A small sound classifier, trained from scratch.
Training: muon at rate 0.022, batches of 64, held-out accuracy 96%.
Rows from block 2 of a small sound classifier, named by matrix and row number. Each number is 128 + 24 x the weight over its row's rms, rounded and kept within 0 to 255. All counts start at 0. Numbers have three digits each.
After each channel's rows are labels from the 100 clips, of 14976, where the channel reaches its highest value: "strongest on" is what is common among them. Only what is clearly more common there than usual is listed. The data: melodies that start on their tonic, played by one synthesised instrument.
# conv: width-3 conv (model.blocks.2.conv.weight, 192x192x3, each kernel summed), inputs 128-191

conv.12:132137162121127115108156123121135119124150149095125113110098076102106105113126120110175142107147090161126125101142118104135153127139135165120161101089124166142155119190099087154104137149141166
strongest on: the note A; square lead; tonic: A

conv.20:129109133116097086128142113120161109104126150099095128126164089090129140070137119154103124140118145146127135153095122147086141160142123148118124129113061108142093159104138154121155129121125158
strongest on: the note A; organ-like

conv.8:100143121139146139138106178167096148140128108136121129139179135128193144134127130124151140132115092144105136144102124141142167123155092148082102139202140107148098124098129137133127148083108115
strongest on: the note A#; tonic: A#; harpsichord-like

conv.188:136115094126128108112138081128089133175129150145117092109136141122130124137128109154125117142125126174101142104111135152117140149152158106130144123100096150171113134163158124113113130110194082
strongest on: the note F#; square lead; tonic: F#

conv.163:174166172154131128140090121107093143139146144107140154137103142104135157115114106110119141091137137133115134090112096110130119177116169161098119100136135114126138091126127136113132132136083174
strongest on: the note A; the note E; electric piano-like; bowed string-like

conv.113:134108098158124158083093176157129128144140148132099138116131105123132124183160138107140111136136177151149115089132180112118112149083155158110182185145119156146093130145129151151139140132119132
strongest on: trumpet-like

conv.103:123167126140158181125112104137130103153146136117129121128127104106099078126184098123108148129130153174083098168141158120169144128126113146144121165090133153115107118144170172102140121110104130
strongest on: the note A; trumpet-like; tonic: A

conv.124:116138137156147136091156148140164120157147144126165127147151113175147088147143132101141148169136188111136139155121149104117132137123143121152139169134124131143123144137114144188123129145104136
strongest on: organ-like

conv.139:112135134109104163171079143160141108155147169144139122131133138108127150184103126138137119118111148154110163168153084114130116118119157144071128145158154124135144115157116160157104086151123126
strongest on: staccato; trumpet-like; clipping

conv.38:083138145184097130109095167106158128120155122109131156164159126147115106108090130106168164154102091107134111112115130129148138164113127128151128116090169122159123107133108111142124104159140172
strongest on: the note A#; harpsichord-like

conv.80:138103102122114102120126130124149150135143130124122132100094142114160126107127117151121136149121124110130123080098116168108110129123117117179110105164112103134138137164141068128123155174134129
strongest on: the note F#; square lead

conv.40:143090098135146139166135126148139101105077094156094105105110115105098087178174153128137143133156153153088154117099155113114160142088157082138111130141099082091142130159126142167135110103102155
strongest on: the note E; bell-like; tonic: E

conv.114:102133148115102111115109125142111113134126098119119114123125126105122144131111141118161128129128148152119139179103109135166124101147148138126124181126139130122133142155182101111102132132136121
strongest on: staccato; marimba-like

conv.36:132132092122140164134157130147123102153133157133131132159149132135140157119151148099126095161083124113108115106142124143118129076137149156087079144121127122105094111151152128166110132138149133
strongest on: trumpet-like

conv.172:146121115108121143147167142146143106106121152129106126167144139129111143127107143161156116116100154145108147102141085135130155120169155084178107076148151131146146136087128132142122102074130123
strongest on: bell-like

conv.120:095140118121114141148180116126146121167135130158100154085087115157126153092088143144131122134131098129099166115130113160111110126082147142083126163131127105093139135112097103121107146134147106
strongest on: the note F#; organ-like; square lead

conv.155:126112096145177116141125169140124160127102143088138125111112145100137087109139105158126172133136115192114143148119141147148112156120125118096107120148122157184105154130120116137124144149103133
strongest on: organ-like; the note G#

conv.13:134093082128129123134138160079117148145140114113147131204188166105135097128154104110117128142119187097119121147086165086134127112136127120142149099147136108117122135096132135106115062133124155
strongest on: the note A#; the note C; square lead

conv.175:112160108126098126124107175097096130122124174113120111172135142107116110163086158102140125157143142121109127114103126091099096116104085132094147154118121089124108094099102127176111095160107082
strongest on: the note A#; organ-like; tonic: A#

conv.52:081137112177114101124158115174120116121116177105074124129115084126107154131171123105165099097130142128157108122155113090140105113115128141162125113111118161170145097139139148152149100116148106
strongest on: bell-like

conv.78:111134134114078147158138137134114137132136127110148123125134111144130163152121143138109102077124166123145119160154123116114112147103124126122115111090130114113123129130149158161143154131104140
strongest on: the note E; organ-like

conv.151:113124147146124153097102086144079111122112157114136163105090144115137137173147121139113094118094150139068147139162145109108152114128129101073112167115087180126107095102123136124140074133122144
strongest on: the note A; organ-like; trumpet-like

conv.149:144091126168157132147124161117117102088112096108147157139147179137136121152105147109120128074155122147091092123119189122109119146139077105131133150129175081112151139106130100174100082178143110
strongest on: the note F#; organ-like; vibraphone-like

conv.152:143162124089135082135158121123134085153145161139107129140123139144141125109144163108175135145119116104134106099161132153154128092114179105145101117135116158075184117118125146167150089127134117
strongest on: trumpet-like

conv.133:128120096149142113114128149154156099095104107103141150099113106102088152136111133141134146118133117125108128158136079169124137128143175081128138090126110122139130109104131128146175091109111123
strongest on: organ-like; the note G

conv.165:121098115129113123138142147129129101125130136071085124102131121128154130102142105084125135150128063141152178142141159077148140145073107137079151100128142141122144133152110111139101116097109143
strongest on: the note A#; marimba-like; vibraphone-like

conv.3:110107106073125173128165129152111123142156112168086112097140146114140089135100109071127135140126113129152101133125177135140140118145148134144161130063154076122092146141110115114124120142155140
strongest on: organ-like

conv.186:142159123130169117090159158194118106091123114129103113146119108141147135106148096139171140153128115141166133111122104127100133121157102085152118139140125133154113107100125154132123115089122132
strongest on: trumpet-like; organ-like